Weights of a small multi-label image tagger.
Model: 2.65M parameters, 64-pixel images, arch vit, norm rmsnorm, activation star_relu, patch size [8, 8], layers 12, width 160.
Training: adamw at rate 0.0024, 12500 steps, batches of 256.
Data: trained on rosettes with rotational symmetry, 195000 training examples, 16.4 epochs.
Rows from block 7 of a small multi-label image tagger, named by matrix and row number. Rows with one number belong to one neuron. Each number is 500 + 40 x the weight over its row's rms, rounded and kept within 0 to 999. All counts start at 0. Numbers have three digits each.
After each neuron's rows are labels from the 100 images, of 14848, where the neuron reaches its highest value: "place" is the part of the image that holds the peak; "lies over" is the class under the peak. Only what is clearly more common there than usual is listed. The data: rosettes with rotational symmetry. In brackets: how many of the 100, against the usual share in percent.
# fc1: MLP up (model.blocks.7.mlp.fc1.weight, 320x160), inputs 54-107
# fc2: MLP down (model.blocks.7.mlp.fc2.weight, 160x320, transposed), outputs 54-107

fc1.54:475478497446558524473544574483523523540553408493412489528514521549479433470422573483568446555507526510534496466467525491516471530518491483472449502422546491510480
fc2.54:486513461513446502503451506515479520598534502521499515522541504476521488459531473481493569494505515491455575481473555476448471511500498437478457603538512548537482
place: middle left (36 vs 9.4); bottom centre (28 vs 9.4)
lies over: backdrop (100 vs 54.6)

fc1.157:487504497511515554482501576529532453490528443595516540500516492650589498486449529494491520523522488586553504486480532482567477505545517505530489465499467615576481
fc2.157:502499484462532465492513477521457452491502494481512427489521531456465473420507528519517496493589505536507514533468492523457541488384458450429500459471458452478480
place: top centre (71 vs 9.4)
lies over: rosette (72 vs 45.4)

fc1.118:574538483498507510554506503524552442528523526562464438458527476537583436506541519560518546453480535508444503496495430469416540590503561501481505478495529574525483
fc2.118:513608500467568468455434481453424440481488516491497490498482509524425446527457531528475538547533522502486489520504550544504497508506525489488435527509469506512420
place: top centre (48 vs 9.4)
lies over: rosette (88 vs 45.4)

fc1.74:457468483462559529454552534474458424515590458515536476514467453523480492536401491544482572526572536494520522474473511480556482492483476461451547464466455560587526
fc2.74:525541549531457534435508511535540476455533571490533443449509491498528518507526491577523505462599523479545508514528457519430501500494511529481519430515489424489446
place: top centre (89 vs 9.4)
lies over: backdrop (99 vs 54.6)

fc1.298:446549473527604560497542447557533509497507516491479470520479486472500472558466481489548459518486506471537528462466482408469561472524456498423454467507558519517472
fc2.298:535577513561471540501455478506518605537500529521454546503500488540563517513511458482489473464505545540522550473626499521496533454506446546511491510518494483428445
place: bottom left (73 vs 14.1)
lies over: rosette (97 vs 45.4)

fc1.245:391509418449499511463522507444523478567615512511453491534479463535578458475461489524508485470507518531447471457509518494565489499511470494449491460510540500455563
fc2.245:450482407486494445554414508524508537563525467500498453479491492558490461465481478564564506534460485540518503540407571486492481492567460490534487518425471485519536
place: bottom centre (43 vs 9.4)
lies over: backdrop (93 vs 54.6)

fc1.173:482474487490460535512451425458446596500501574464493530412441499522447451516482480483500487443497473440475495528482564483506524482482492448497561561524491546555492
fc2.173:588532520556470486403514455409540497501559483500536505499506453483505532524483556536426521531537483501491443498536408461486545507475547450467516502475496475444549
place: top centre (96 vs 9.4)
lies over: rosette (98 vs 45.4)

fc1.73:419572475500491525474498551485519580562533580441450482545450477580497434560457468522505421471532560430444524454556444498511493538552533498478487493482581482448414
fc2.73:441506469462438511526448491497453481543520452605518499515478519502600537467447548520516507531491512523523441554470548523466508536522489508509552481476397388453585
place: bottom centre (38 vs 9.4)
lies over: backdrop (88 vs 54.6)

fc1.36:495521492463491568464490502529538538440515531430464452444541510543455460462480545530531531519493471469456582534552511509497568517491514376489606507531525489518445
fc2.36:503500566468540493486501482521493499427478521516468431497483555562551518436481517397488513472572546532464490454503530541590498497476497511464504507488467563502486
place: bottom centre (32 vs 9.4); middle right (32 vs 9.4)
lies over: backdrop (94 vs 54.6)

fc1.270:473436525512485497507473492553453486472530463484524448436444497499532529512548484500510511521461514510604478489448532492483513497454458393482516452516498587597513
fc2.270:482435511432548491501487488469520548510466456495557504527561529533487496469521526514514449480499491487477512485534537541488512533501600511528523536475500442499525
place: centre (55 vs 6.2)
lies over: rosette (73 vs 45.4)

fc1.295:482509533501517508456485444455520520549517519470484520421460547491536514517486509460435553469460489530523484451495538484533488496509402495506458471557487609489467
fc2.295:486503510419507467479489512457502507506497463503540472504551543547509523476465531471500555524495431478494510508553539546491493537496648510517508503534484566501473
place: top left (100 vs 14.1)
lies over: backdrop (99 vs 54.6)

fc1.24:486555556492483553512461479577424533499493565472484550466501544485435554501439468421517540548563492472459523566477493528543520465428455492587479513534470479487430
fc2.24:402488411508497500543512541435554519513541503545477511494459417501494393531569486587468515487503484544474450458515548489509449515554473517521515477486520502463538
place: bottom right (93 vs 14.1)
lies over: backdrop (100 vs 54.6)

fc1.234:495494548516523500473438405460444545505580406534461529537467506499528502491392486459502487552458492441565469516473470476449620413489456494455499491458468492484440
fc2.234:493445538527544472500415518506514618483586535481395503465484512561476519476511463420526559554566506537476488477499548524531515447508469494516508492505500513493404
place: bottom right (60 vs 14.1)
lies over: backdrop (100 vs 54.6)

fc1.239:497546509449517426503512370557480538525506464482511489530538564456499485513474540472524504573557474518385501490462530470484523433499504512457483499578563492550486
fc2.239:554534555554473549470456523389505534504504434478525565504546486535506512443519526503481473503464528542620422535498479475495470465459506500533553482466444497507558
place: bottom right (70 vs 14.1)
lies over: backdrop (94 vs 54.6)

fc1.6:492541464496485505496551455532501514471467574412476432482487502447501461547527562521451487463563478450511442453498372475467548490466494441478537487531577591493459
fc2.6:493530538530552547470456556496505550502558500518480500511478544539462525512396550482486507584480508533516470504493496532519509497521506469534542514465458537480492
place: bottom centre (51 vs 9.4); middle right (25 vs 9.4)
lies over: rosette (73 vs 45.4)

fc1.114:421489534492554443516562543489514456502532497522384518544433526542470487441449523475542529538493496448448521454444511494582499488511473504452503482532594534498461
fc2.114:473521507517497538422521513514487453608548456511612494529573479472492506498493500550431471525515522519533529531502466473472498529524525525497487522479493510549554
place: bottom left (56 vs 14.1)
lies over: backdrop (100 vs 54.6)

fc1.65:466540523547507510521487467531499630522542517468512470509493503566500494510503491512511476494476511490487465607504411501511404490386560446496508514585549427461473
fc2.65:486442555499468457468475470515452503489537512571477441550457526580505472514465513434569573500503472540488545525469507549573546553543514496479450533492505551494399
place: centre (57 vs 6.2); middle right (25 vs 9.4)
lies over: rosette (77 vs 45.4)

fc1.271:523523558558480483521524542510418539563561462488485520530519497542498522510447533476524552605498528478494516492500478450493508441508475468494495523546461499530486
fc2.271:574469586459461496548441508528487456446473498493465482467467474480503576471558437381508582466549502528490508496521497536516508475450505470516503511461571503460446
place: middle left (29 vs 9.4)
lies over: backdrop (99 vs 54.6)

fc1.285:418461519427536486511516477524473515466545506516477488471418506507467481479458468472549500558561549527404491495430560504530506435488442474468554503508545558551471
fc2.285:503530512520513574426539502462542504556597463476509489530525497519470491517434555523479464554558540443526492498503478436513512517489491508491468432439499505469522
place: bottom left (67 vs 14.1)
lies over: backdrop (100 vs 54.6)

fc1.51:506506516542493522487489427506465632529568524480482457494534501594496535511478512505514433509541484503534578540529501439478486529475491472509513492486551520544440
fc2.51:538465479500600503487425393567558508458467528530475494497508540551511455503460510497511554523520459544588487543471525539476566493456483489457526491471441455510457
place: centre (58 vs 6.2)
lies over: rosette (82 vs 45.4)

fc1.142:543516529431583459442490489513500557532540464563468456506484482520417537508438511518541514603488535404538521526528539494487544486522494493477475519483506476546454
fc2.142:474432574455477422557503500493410542482495501435443524513507542516511492459513537417514531487584467503448509480474475560541513497472510476481528484547558493499482
place: middle left (35 vs 9.4)
lies over: backdrop (100 vs 54.6)

fc1.294:498483518516476472530476527567480510488497490480528514535447479502524551577455499461507551553501513444466566510457536474515514462552554459553470504548492515536461
fc2.294:531514522507527569511493482462468508523464492521485451449545467518475481600550445471466517424468535498523414426541503501498484447510483525451507549481514541500557
place: bottom left (54 vs 14.1)
lies over: rosette (87 vs 45.4)

fc1.203:477544522491486545478520489531530508524592552600493456557541504575554510510497437478475458519504506547594587522529470503493497528482500480510481537465548527498518
fc2.203:461519503509593457446532437559523493495566483478461497564503507474475511525447483518489580533531474520426494522458541518498565459537520516488478505526474486475426
place: bottom right (74 vs 14.1)
lies over: backdrop (100 vs 54.6)

fc1.57:516509498581489571465476548502558420473546502492521448481515445550498531510465482524483495575545470483540530536474517398500584444452471470501521480453408552514536
fc2.57:469516455472496544513524568563562483408564489477462514439519470524459555547495528536535498532526566576528550532491524568493427510539529503487551503525508476563515
place: top centre (89 vs 9.4)
lies over: backdrop (92 vs 54.6)

fc1.125:522540517490491495502527525545502492533495477471470528552517483513531514553482510494513533564533494464494503498503501431498484569562483480544454496574474538563523
fc2.125:550456558487530522499464508454484469520524450559453426482507501500426520543513421486473572485441506515446418492536450534492531411480491491429486533459477495451508
place: bottom left (54 vs 14.1)
lies over: rosette (82 vs 45.4)

fc1.111:430546544566570568488563493536553512496592550570441498507511467551482511578474450445573450532565520456607523460527425483543577506478463473473506495418594507483444
fc2.111:540536527526514415535508425517500450562489543570521522499492523493546527512531509485394583543497459579418476523522481500500482473500474560474482493542451508465501
place: bottom right (47 vs 14.1); top right (42 vs 14.1)
lies over: backdrop (100 vs 54.6)

fc1.252:483542497538507480496521492460567457464581463533426529494454443509498548554427451551498513475488469519534524485524491445517507554529463510502568473488503499486490
fc2.252:575526486512533525547464565454496481485516458463505518519503494504495562507512487542568518508507491534464499499542508439474498514568615551558562557573490440494536
place: top left (97 vs 14.1)
lies over: backdrop (100 vs 54.6)

fc1.143:501529487501470462526501531476472484551495505485540576543535516511551493519474564487457501528509483506535525530464506468502450509544476478561500464530418561569481
fc2.143:520419504437513540528467518501491467536518460543447482512484481435414504466506485484516519461455462414490472484458468499446504457491466477424511559482534405498516
place: middle right (33 vs 9.4); bottom centre (29 vs 9.4)
lies over: rosette (92 vs 45.4)

fc1.11:391511434489492526477470529500449535566558539481429549542516505561489426488419526461527438522495517487426449446499559485565468472513402488475487533538491449477546
fc2.11:535488472521450470564446513488505549568438478514487548494515473431534468467578480521410540486420500508532502513510515536411484497496515449520477562490505503512538
place: bottom right (99 vs 14.1)
lies over: backdrop (100 vs 54.6)

fc1.230:510507474490487508501441449508524471556487442521534537442555529556578540523426566481480480509522453554486503485433596453528532441503526525549496524527429554586505
fc2.230:470499473485522550477450533493567493442486442444486514484518514485421494464431549521557498545451461447526475519498509470487481475483543468515508555520480470553542
place: top left (94 vs 14.1)
lies over: rosette (96 vs 45.4)

fc1.171:507521479454473516527504438547507555495504544467541510459485527519482500512474522540449508488558485447467543527482576510499530494481526465570499570606557468594468
fc2.171:518533526506516480442504532485508541500573472474476505541534535462449509501445525513526525594554538577464405502514446471493487507522556498503544470494498402457522
place: top centre (61 vs 9.4)
lies over: rosette (93 vs 45.4)

fc1.200:551489552499572486495471491521515505556508473547414485485509511586429501481451501485568498594493504459507568489475524456466510509564533476466487504527499516557470
fc2.200:542481549511443476547505552519436515462424543428497489488481543529496502452510518448489543418496488452496481513480500578525473444426506470499572501502544496511504
place: bottom right (56 vs 14.1)
lies over: backdrop (98 vs 54.6)

fc1.129:523463526509537536473472420487554504546490498479435528421523532486535513490476518454438564451468467523542502476541562508490515503507473512488441487528507598488451
fc2.129:495468528421476484480487512453507534508466457512551496521562552520493511432456513482481535482456429485506484508551533542501486533510661522484466518514504534482490
place: top left (98 vs 14.1)
lies over: backdrop (100 vs 54.6)

fc1.48:501520507474508517453502391510552472502510470505460522426528488534544491531528541506463522499561430520455530534509563504459530556514493440487501502485477537585472
fc2.48:406492541496524497486415523517428583557510532503470544533526480549499511502431458473443475491452542544557465503539556525476504473550444504507517588493447524485504
place: top centre (92 vs 9.4)
lies over: rosette (100 vs 45.4)

fc1.94:500500506492481461511494525495503541524454500472532506579513504502534490560467525502484515563521537476548482542488509474507507533550497418557478537556430517598475
fc2.94:558483551531516470513469512505494507531546477543431478484486537525451468512527452485504588487456517480448475434549500541528522418510478469410507552470586512467474
place: bottom right (50 vs 14.1)
lies over: rosette (72 vs 45.4)

fc1.209:450587541622527570530467477471477512508505540479522537440552509565517475519422522460516479524554533546513417472504533463526524512442503459539512473439492518502574
fc2.209:476503454478561474527441543499540495451464432422443461501528486551411501465499549510572456556504557521550589477462567448502471536488577491525541537491532465565483
place: top left (95 vs 14.1)
lies over: backdrop (90 vs 54.6)

fc1.112:535450489434512506475551431442554548504526476485482482461476501446471496503508497478515496466519485469475504447461587474511569520458422495446525511489502559514568
fc2.112:446595508483546451490461478562451461537468503469572470554502513506506547520477468469450507520495591541492550496534461513506521480548487513484519518532442477496486
place: bottom centre (49 vs 9.4); middle right (40 vs 9.4)
lies over: rosette (94 vs 45.4)

fc1.144:496522506430533489483445503561518472554502478535490566513498510556481472472475524481488495566495474457388581537422570481509523488507499440526481523503504524609456
fc2.144:475502552523502474493533514475457562469581528479459463482510554514472516476491531490535519520546501505533394462483424493466488481480503504451574497497498427488529
place: middle left (30 vs 9.4)
lies over: rosette (79 vs 45.4)

fc1.160:482517478566532528454439490457485486489541515536561549448516553432529454476433539484476567427501433474515485489506536497476493507442543509464491524466475550479488
fc2.160:501515528411537489464458467445544490516463465487514470464516537535499493493401497511481539519510512540500514479501527508554456547554592532490466553538458543481430
place: top right (61 vs 14.1)
lies over: backdrop (98 vs 54.6)

fc1.172:417537476458499496418548443562528468487554525533501429521472497461526482469495491532526486524525524540428557439510503516532582508492455449448484479544535520515463
fc2.172:440546473516459457524494500473507466411477509494525509484443467489532506460505517567439572529473507529491440536466482554535417476528530492574539466499481418505536
place: middle right (72 vs 9.4); bottom centre (25 vs 9.4)
lies over: rosette (99 vs 45.4)

fc1.199:491523450479590556509554568457584465508518495538458532514506509517478487515517511468470495495505535456519489506465490411569473399494478568493482585544461570539490
fc2.199:484501535490510491454576497606499502493475520480537476530555520502522499549501504490524491506513476557501512550487427444493475558581511523511446493511444409541488
place: bottom left (100 vs 14.1)
lies over: backdrop (92 vs 54.6)

fc1.181:531464542521520572443537521489547474538503494507488469480487515580459448545519510466471461493528520485507526541546467507571524505474486397459553509506489613530500
fc2.181:502552587420512460512488406527513476491494531441519479479505522415493564550446503426532518580543500555391524491486468531444518525522469485528514538494513485513474
place: bottom right (93 vs 14.1)
lies over: backdrop (86 vs 54.6)

fc1.278:536565522473500483487502416523522531510506473393498558503566494524478502539575476493434484532529480528560428492553493481448478539581490484516470539532494546584442
fc2.278:502457506523533530476466506443523456553498488559532565502515500535514537470561452513513403428474474419549479531495503476521508484503492547525477519465481471510479
place: top centre (81 vs 9.4)
lies over: rosette (100 vs 45.4)

fc1.276:430434504572566474508510521430564508450555453530460483492458455552476478533481492502524499543502543509566569407498534450511515462511419512423532507409536540505557
fc2.276:492481477432513490500510467557522483445476542472481439442476561520504485478471551495577533517616529461486514572430573555533477486431475497531554452514567473535439
place: bottom left (76 vs 14.1)
lies over: backdrop (98 vs 54.6)

fc1.2:464503476474584444448434466508529552473554475535509488501496462516442492530429478456479496550531585509627495513429491504506483525522496505527465476441469452491508
fc2.2:466537437530502516512501475508494553502504538505462433519470460537514518551450520487511511519512514534441497487453477505472539443523520520431514520511501453473440
place: top right (74 vs 14.1)
lies over: backdrop (100 vs 54.6)

fc1.44:432520511452514478448490568430545479551536522547512496544559450562546462494469498512465496518491557544502443452548477521539488479501451466495515473441444557479520
fc2.44:493531469442557538531497463505513515492536528432505473538494577466486466501393521539544499518498500521471431547511540508447468520565490485530462491469460477506503
place: bottom right (47 vs 14.1)
lies over: backdrop (87 vs 54.6)

fc1.110:546564489557453502544504493496506522471496564464422561517536439510584437491539484501470493487569466471533486491571541511438481553512396496534502449501529450469478
fc2.110:589401459501497453506502490442469525508515558495518495521434483497498489534472504504541511440431501379608522492486433497437529504562512466500509491479556473459495
place: top right (52 vs 14.1); top centre (48 vs 9.4)
lies over: rosette (92 vs 45.4)

fc1.27:458509590531463525433533522460513555585624470515529497519513510573543526525447526458499465523526485515502532500502476473487568462459532459529520441494524538502535
fc2.27:422523512543536525540491465559449519422470570463426477475464544518459453466500468439531491499472484483564452518477500496525425416475440495488471529472510481494447
place: top centre (73 vs 9.4)
lies over: backdrop (97 vs 54.6)

fc1.247:483554461458473462447489478496512493552536486583516529516537552598543514442507513481538497525610483566412525512510577518590538498440471474547453505474483488527436
fc2.247:492512431486470488518480522455551493504495528564463489478491502502483440498476498577468493438459489540490510508511487455521468537507547469486457466489444537471548
place: centre (35 vs 6.2)
lies over: rosette (89 vs 45.4)

fc1.134:467521481423474513508468427558443597494470546434478491461488535527474449469443596499519516469530480439450511536481588515506473507479484421517526503521507515593505
fc2.134:547531540569446470428545470483489492488593490545504465509505498504581586447515484503454473524556501523516441544546444502473564527454547481459533474481456411408527
place: bottom centre (26 vs 9.4)
lies over: backdrop (90 vs 54.6)

fc1.313:526504512502533530448459428495486547592511488495444500427524529466567514532483499458481545459476435500541521484497513489492550501518492484483428520507530617493475
fc2.313:512467503431486505467460532444501506516470471509546482495557552478496499430478510465487554463461429502488505473555520547490484526494638513495444500530500586448481
place: top left (94 vs 14.1)
lies over: backdrop (98 vs 54.6)

fc1.178:469493419424530492491443482471549477508472467556512498474500502531521487476449463555487494448525514556523524520522553454511552503463473519519494450441444526519481
fc2.178:489534485491563550488490478523515482478552545459448453484516521527498496535463470519510557516562521509479491484481469495502529503491436438470492506495484558464455
place: bottom centre (60 vs 9.4)
lies over: backdrop (99 vs 54.6)

fc1.225:465492511518478528499495459515467619534527532416464561528473523603491454571493487471531415517549483384542552475542522455509447478579460514491544524537562504498444
fc2.225:480442471395482465489474474547506498503486450531538473507438487387532530469524459502471530530489495492468555517514486541494546510460507480444477514532472425431522
place: bottom centre (42 vs 9.4); bottom right (40 vs 14.1)
lies over: backdrop (92 vs 54.6)

fc1.20:461465544496552568493533507519536505476539520505358483492476494543520479509383470524531448496499532463549590503544512464507489515502461516487468465480501468538474
fc2.20:498561497456538468523477501450491486502523560535524537493437519526504537603541461527493512494528458596450461452514461488546491463493531564489540487521501457474428
place: top right (67 vs 14.1)
lies over: backdrop (99 vs 54.6)

fc1.218:536500499521490519513511445491492560490491483426466482422501461508484472532531549512534475516517478450507579490433493477486523518485494376444591496530523508605467
fc2.218:501601568414521512459513491552491527426525524474492496492477531514492548439481551455500552564548509516476366555501522518488472528477523488519597458452488427494501
place: centre (39 vs 6.2)
lies over: rosette (93 vs 45.4)

fc1.315:524528469430529481490487604467522410515500511550530503478507487505528477470470562496479517497508468582471467538420564512582515489450487451557433429469455633523505
fc2.315:475501481480488510476489476534476529498508431591489491508486502518565539476508536516491488539583468441450544519504472458449517529476543513424514502517490368501561
place: bottom left (57 vs 14.1)
lies over: rosette (87 vs 45.4)

fc1.26:402487445558545490524555559487547508523510503479447487572455511552491459457409560476551459530495519517454496419456521474573478432487497482469437495536618499485524
fc2.26:484486468522459457546490535468444505711492475565506527522522471482511471497513479498462446458463522467528540489491504513488498526507504535488469547513537494502523
place: bottom left (90 vs 14.1)
lies over: backdrop (100 vs 54.6)

fc1.268:536414585522430507474547547483474464488554488508469473469491485505563573460485495475469552483536543463537466501528474520521522446427494436425593482552474504497512
fc2.268:540472663471517469481481459542475515490521470492485534526564528467476565498494438337535476498551503539488534503506467505553525534495478513536483514488476512470468
place: bottom left (36 vs 14.1)
lies over: backdrop (90 vs 54.6)

fc1.80:506514508411497514462455462470504579484506445545511512534467522466527457485425494548480522555541535496469496526472575463522547505507498484556498492473414457502470
fc2.80:509538502509536464457493496489495459454544583493454486466556467495484467550511525512510550550595521539398505470493462500524503519496510516473492490506454517441465
place: bottom centre (28 vs 9.4); middle right (25 vs 9.4)
lies over: backdrop (87 vs 54.6)

fc1.35:457471526468526480492574447541523570536537474432488519551459516492456466554484472502498488534560513480498626457520476442515515529533474528450458531522566496464407
fc2.35:486543495526486462527506507464481419496498486502543516522490540455542518447501569515441546524483459561541412581444482516442488471449519491481552468496433412486615
place: bottom centre (34 vs 9.4); middle right (31 vs 9.4)
lies over: backdrop (96 vs 54.6)

fc1.56:390451440491596486505490514442547536467528429521480509513457449484452430537487527556499453507465492526544535459485560409489501540550446522475488517464492522516527
fc2.56:565528520491421509522495458548437519461460579490460493440521574513485522485472519468560566475571505452488505586491544548512465457434487464536565491539503493524429
place: bottom centre (34 vs 9.4)
lies over: backdrop (85 vs 54.6)